Weights of a small sound classifier.
Model: arch convformer, norm layernorm, activation relu, patch size [4, 4], depths [5, 5, 5], widths [64, 128, 256].
Rows from block 5 of a small sound classifier, named by matrix and row number. Rows with one number belong to one neuron. Each number is 200 + 20 x the weight over its row's rms, rounded and kept within 0 to 999. All counts start at 0.
Before each neuron's rows are labels from the 100 clips, of 14848, where the neuron reaches its highest value: "strongest on" is what is common among them. Only what is clearly more common there than usual is listed. The data: simulated modem signals in the audio band.
# fc1: MLP up (model.blocks.5.mlp.fc1.weight, 256x128), inputs 64-127
# fc2: MLP down (model.blocks.5.mlp.fc2.weight, 128x256, transposed), outputs 64-127

strongest on: 800 baud; 8-FSK
fc1.146,184,179,204,186,191,194,196,218,185,234,226,226,182,218,209,179,192,194,207,210,210,212,189,153,235,210,201,221,189,167,241,188,182,177,174,179,223,226,189,194,197,187,201,153,192,199,186,220,256,194,216,187,175,155,213,209,213,197,206,198,236,212,225,184
fc2.146,215,198,194,224,188,200,183,192,219,206,192,214,209,204,197,188,169,184,177,205,206,228,181,212,169,206,198,201,167,239,251,212,208,163,196,196,158,208,196,233,196,205,199,161,187,202,180,203,201,193,228,149,207,174,223,194,210,214,218,204,239,194,214,229

strongest on: FM speech
fc1.23,198,205,162,200,186,223,214,197,224,181,201,188,227,172,210,219,194,207,208,224,190,195,236,161,174,215,210,205,195,213,162,220,171,200,228,205,235,191,186,164,171,230,207,202,188,202,179,206,211,192,209,195,222,239,216,201,151,193,217,226,229,189,205,175
fc2.23,204,203,175,230,170,182,216,174,199,211,192,213,203,199,219,223,189,233,191,208,218,218,183,160,187,194,221,200,187,228,228,216,192,207,205,162,183,232,204,234,187,221,232,192,181,222,195,220,212,197,179,183,174,183,211,188,181,239,243,202,240,232,184,196

strongest on: FM speech
fc1.150,179,209,161,194,208,213,210,202,223,203,180,183,218,189,202,218,185,195,225,208,185,181,243,165,187,189,190,220,188,197,175,214,191,213,227,197,226,193,188,184,193,223,226,212,182,203,160,204,233,196,193,205,238,231,188,219,181,182,201,224,210,166,181,164
fc2.150,213,222,188,210,197,207,225,166,192,212,205,179,202,212,219,229,188,210,216,222,216,186,189,176,167,189,193,191,186,220,214,221,195,230,191,162,222,214,197,203,170,221,225,209,172,214,198,223,242,210,179,180,202,202,182,198,193,184,255,208,241,176,185,178

strongest on: 50 baud; 8-FSK
fc1.19,191,219,206,185,187,204,176,220,214,165,179,162,168,211,190,191,191,183,201,202,181,185,199,195,219,188,212,196,235,172,206,193,168,185,215,215,201,215,213,194,205,219,222,195,202,191,199,206,213,156,191,224,189,147,177,200,151,227,230,248,173,186,168,203
fc2.19,221,215,200,188,180,220,171,206,199,198,199,189,218,230,189,185,186,183,228,244,200,186,234,241,212,186,229,191,209,162,219,197,197,218,205,210,213,202,214,207,204,223,192,193,189,214,185,219,249,206,211,202,219,103,198,193,208,204,224,227,207,177,187,200

strongest on: FM speech; 8-FSK
fc1.69,176,188,176,201,227,218,219,218,197,196,191,191,207,233,233,188,203,168,194,153,197,207,224,187,231,194,196,216,200,173,185,176,197,189,217,129,192,197,195,242,210,160,234,193,211,193,198,200,230,184,206,195,182,209,213,205,241,189,209,171,196,193,194,221
fc2.69,218,189,172,207,208,219,174,191,168,233,214,173,174,263,187,175,205,186,166,207,199,201,212,212,202,208,230,195,185,199,204,218,209,197,192,184,187,211,186,236,207,196,201,171,207,193,197,214,233,207,213,182,201,128,205,216,203,191,219,205,207,197,142,205

strongest on: 4-FSK; 8-FSK
fc1.184,183,194,206,217,179,236,214,169,214,205,195,186,232,199,191,224,187,182,214,196,200,180,191,218,228,221,215,207,210,192,269,203,207,191,214,193,212,206,186,174,186,211,241,206,207,257,195,200,200,207,167,220,233,182,156,188,197,214,166,190,205,198,200,204
fc2.184,187,201,211,211,162,189,219,171,241,174,164,200,233,201,213,248,212,203,207,168,225,198,196,203,223,186,208,215,191,219,199,190,218,221,230,211,177,201,217,194,209,217,225,217,172,226,172,189,208,175,169,220,180,224,159,193,171,196,174,213,219,214,192,223

strongest on: FM speech; 4-ASK
fc1.63,231,221,209,180,207,257,206,211,173,215,183,170,181,212,207,209,195,211,213,222,228,207,167,215,226,227,195,217,227,201,227,185,212,185,190,235,197,218,191,201,203,208,176,189,214,192,199,194,193,185,192,197,179,184,176,197,163,207,178,203,177,192,216,181
fc2.63,195,188,212,196,212,217,210,170,180,205,179,184,191,220,206,205,201,207,210,209,225,195,176,266,173,217,187,187,198,222,211,186,213,193,193,177,193,249,191,264,196,218,216,177,216,176,185,198,202,230,180,193,198,131,173,182,170,166,229,189,220,192,178,189

strongest on: 800 baud
fc1.87,203,210,178,183,187,229,226,194,194,216,189,209,226,248,241,206,185,175,200,196,220,207,199,207,259,211,218,246,239,171,203,184,198,209,234,182,191,206,188,239,200,194,244,197,191,211,199,169,206,187,191,204,197,205,165,211,178,179,197,190,189,191,194,204
fc2.87,191,230,193,190,183,243,189,180,191,194,188,165,229,245,198,211,169,183,182,206,204,203,209,237,215,209,231,198,179,221,206,196,230,177,217,194,195,203,181,201,189,224,228,201,179,197,183,180,218,175,211,203,218,181,166,181,196,177,225,201,211,187,152,210

strongest on: fading; 400 baud
fc1.109,189,208,201,170,222,232,189,199,178,208,196,198,185,213,209,215,192,185,250,197,221,174,155,179,204,210,189,227,201,209,209,193,190,176,177,187,212,197,176,172,211,186,200,176,209,223,190,216,195,176,180,236,192,130,193,240,153,212,166,200,235,197,219,178
fc2.109,214,182,174,225,198,164,183,173,202,194,202,203,194,191,225,188,222,208,191,202,226,249,186,200,217,200,233,191,179,228,205,223,204,212,197,180,178,214,196,207,210,208,178,183,198,226,179,208,197,192,181,173,206,132,229,206,213,219,144,242,200,218,228,194

strongest on: 400 baud; 2-FSK
fc1.219,215,201,185,174,194,197,185,177,212,198,203,186,166,168,165,198,203,211,218,220,217,209,195,184,174,212,215,221,218,211,192,204,172,186,194,218,191,170,196,168,196,216,190,200,211,188,210,183,167,191,198,201,217,197,214,181,171,259,186,214,167,212,216,189
fc2.219,225,183,202,156,163,164,229,180,212,217,187,208,191,192,194,191,223,216,187,196,237,196,195,178,196,220,206,207,236,204,195,195,187,227,221,208,176,193,206,246,202,210,203,203,202,195,202,213,182,192,179,182,175,167,228,239,170,239,202,198,207,228,187,201

strongest on: fading
fc1.106,215,202,200,186,186,194,202,193,190,184,215,183,227,216,181,182,171,220,193,213,227,175,179,217,227,186,209,195,208,219,206,186,185,215,183,186,214,188,210,238,163,204,178,192,174,222,208,229,205,140,218,177,208,157,195,208,147,224,254,203,180,195,188,223
fc2.106,239,214,189,191,157,220,211,186,201,195,203,186,201,216,194,201,203,206,201,251,223,164,213,238,194,195,220,179,191,197,212,213,188,250,206,203,230,173,217,188,163,236,202,207,200,210,166,212,245,184,197,179,230,144,204,206,208,179,257,226,197,185,197,177

strongest on: 4-FSK; 2-FSK
fc1.61,200,189,196,194,186,189,175,221,202,202,186,223,235,190,222,201,196,217,192,174,199,193,257,223,249,231,204,213,198,197,161,196,203,178,235,195,222,171,184,185,195,208,220,185,212,208,189,191,164,214,221,198,197,197,204,183,195,230,172,196,211,222,166,225
fc2.61,201,211,199,194,195,163,206,218,227,187,149,221,196,186,214,191,204,232,213,191,226,203,193,196,210,179,204,185,168,244,192,196,201,174,201,195,145,192,206,211,215,212,226,162,194,226,171,206,179,196,193,193,166,146,212,182,191,264,195,194,205,239,186,226

strongest on: FM speech
fc1.77,162,208,181,182,192,208,203,183,218,203,186,207,201,207,216,225,182,183,234,162,200,197,211,158,219,193,184,238,234,170,237,197,175,172,225,195,225,169,178,197,197,215,220,202,216,183,175,223,201,183,204,204,218,177,162,200,217,233,197,195,219,165,173,199
fc2.77,214,215,204,205,166,198,192,153,199,194,214,170,198,241,215,241,221,185,200,201,250,211,190,196,178,205,211,196,212,202,216,212,211,205,168,191,201,218,215,191,199,226,199,218,196,218,191,238,241,217,190,148,202,149,184,214,203,175,219,211,239,176,195,241

strongest on: 50 baud; 8-FSK
fc1.181,194,194,189,169,204,223,194,198,215,172,180,164,202,223,186,191,194,213,224,204,210,144,186,208,184,198,203,213,209,179,209,198,192,184,193,196,207,210,205,185,194,207,209,178,196,252,184,217,202,186,185,216,187,190,194,210,149,192,207,235,203,204,200,181
fc2.181,225,194,189,202,206,209,215,200,177,197,197,155,224,203,197,185,169,180,200,243,222,185,193,248,200,192,183,179,179,190,215,206,220,218,189,205,222,212,181,211,194,221,194,181,202,212,147,219,232,214,187,190,218,144,173,194,207,183,216,248,200,188,215,154

strongest on: 800 baud
fc1.249,199,187,201,160,210,188,220,214,206,191,204,176,196,202,188,177,172,195,257,196,202,187,186,175,194,202,191,253,229,191,264,220,186,157,183,209,214,210,190,190,189,199,223,204,196,218,172,192,205,137,191,228,192,174,188,201,200,223,192,210,189,185,198,189
fc2.249,189,182,204,205,190,181,226,212,214,203,161,175,199,245,237,215,227,198,182,227,204,208,184,190,220,185,190,177,176,238,194,224,208,224,194,196,194,218,203,178,201,188,208,202,172,205,190,202,233,217,215,150,192,174,181,171,206,187,219,209,219,215,203,203

strongest on: 400 baud; 8-PSK
fc1.226,171,189,176,212,205,229,191,213,221,212,210,224,209,189,202,201,176,187,217,170,199,198,220,168,217,215,196,215,198,214,209,203,182,196,214,195,215,191,171,218,221,197,222,161,171,217,197,203,229,183,196,190,182,167,202,214,202,279,196,181,224,215,216,213
fc2.226,191,185,201,187,211,168,235,215,198,211,152,241,207,187,225,215,197,210,213,171,199,219,217,164,207,202,187,225,195,205,204,193,209,203,217,178,175,224,200,236,225,176,229,186,189,222,207,191,215,195,194,176,175,165,208,211,207,243,207,161,228,220,210,223

strongest on: 50 baud
fc1.107,211,220,197,182,173,191,187,204,218,191,182,182,210,202,177,204,144,226,195,204,215,180,183,209,227,173,208,195,230,217,207,189,166,212,227,224,207,200,205,200,173,236,194,202,183,206,214,228,195,143,212,183,196,188,184,194,142,233,260,222,152,212,155,209
fc2.107,240,203,204,196,144,211,207,186,200,184,204,174,208,225,181,200,202,201,210,251,219,181,198,226,206,175,234,191,202,185,217,205,178,231,211,215,224,199,220,196,177,238,210,194,203,209,189,229,232,203,192,186,227,112,187,191,185,231,242,228,190,187,195,186

strongest on: 50 baud
fc1.145,184,199,190,185,192,211,191,165,211,204,224,163,163,232,167,184,211,184,210,191,206,181,184,197,178,183,217,218,222,173,250,186,172,140,171,194,204,161,194,221,214,192,179,176,235,203,193,228,199,201,198,195,189,164,202,234,175,214,232,225,193,183,168,180
fc2.145,209,204,215,176,210,194,193,175,232,177,216,192,200,187,174,188,217,199,228,194,228,211,190,240,189,189,203,208,204,184,201,174,199,182,180,189,192,182,208,207,219,198,196,176,223,251,179,221,207,198,165,171,194,166,209,207,190,217,169,216,171,193,222,197

strongest on: fading; 50 baud
fc1.52,210,222,207,179,177,199,203,174,249,188,208,189,215,190,181,198,151,220,217,188,247,204,181,214,233,179,219,211,212,218,191,176,185,224,229,200,194,184,204,214,176,224,207,191,180,213,206,197,194,160,208,183,180,196,194,208,176,205,237,204,153,202,181,216
fc2.52,219,208,216,193,145,200,203,191,199,186,202,189,218,211,194,216,227,218,212,226,254,211,192,210,199,193,215,205,208,207,229,177,198,219,205,211,204,208,232,202,175,251,214,209,208,186,192,226,213,206,169,208,214,118,196,200,197,213,211,200,208,182,207,191

strongest on: 800 baud; on-off keying
fc1.210,211,191,172,177,195,182,196,197,208,199,197,171,183,184,200,181,202,185,230,197,209,190,181,173,204,206,218,247,203,209,244,206,183,143,176,194,197,191,192,160,197,196,209,188,190,230,168,224,181,172,187,223,219,175,200,211,226,203,204,234,213,180,207,160
fc2.210,198,176,204,190,201,192,208,180,217,186,168,178,197,193,213,219,210,201,230,178,210,174,200,194,204,201,227,211,199,204,180,188,186,209,190,182,172,184,211,175,234,192,214,206,185,257,192,218,199,177,187,158,163,179,196,211,179,219,191,212,216,213,188,243

strongest on: 400 baud; on-off keying
fc1.105,203,206,170,187,214,246,241,178,195,204,217,159,196,192,203,189,196,197,245,200,216,205,200,194,226,204,207,194,185,207,231,213,179,173,169,197,208,207,200,207,179,194,190,188,181,217,189,214,201,181,201,192,181,209,217,215,222,163,163,222,248,166,219,157
fc2.105,174,192,183,209,210,186,208,176,215,191,183,170,201,176,186,179,182,185,202,210,196,227,179,204,199,188,194,196,168,231,224,212,218,176,167,175,177,204,201,182,206,208,216,165,201,236,190,206,188,193,217,181,205,195,208,176,232,193,174,234,183,232,223,194

strongest on: fading; OFDM
fc1.21,198,194,178,160,202,217,197,237,196,216,198,204,184,204,219,219,167,198,249,210,221,170,176,173,211,226,207,226,224,206,227,190,202,183,168,219,214,222,177,201,193,205,194,171,182,238,191,188,206,159,192,260,187,156,187,208,150,249,193,208,203,186,212,178
fc2.21,191,209,186,234,195,220,220,187,174,204,169,166,191,201,219,237,199,185,205,191,208,196,200,203,249,217,197,220,190,195,191,198,191,223,244,206,217,209,187,156,196,188,207,206,191,217,159,201,214,187,173,214,214,175,187,167,223,196,181,258,193,176,222,209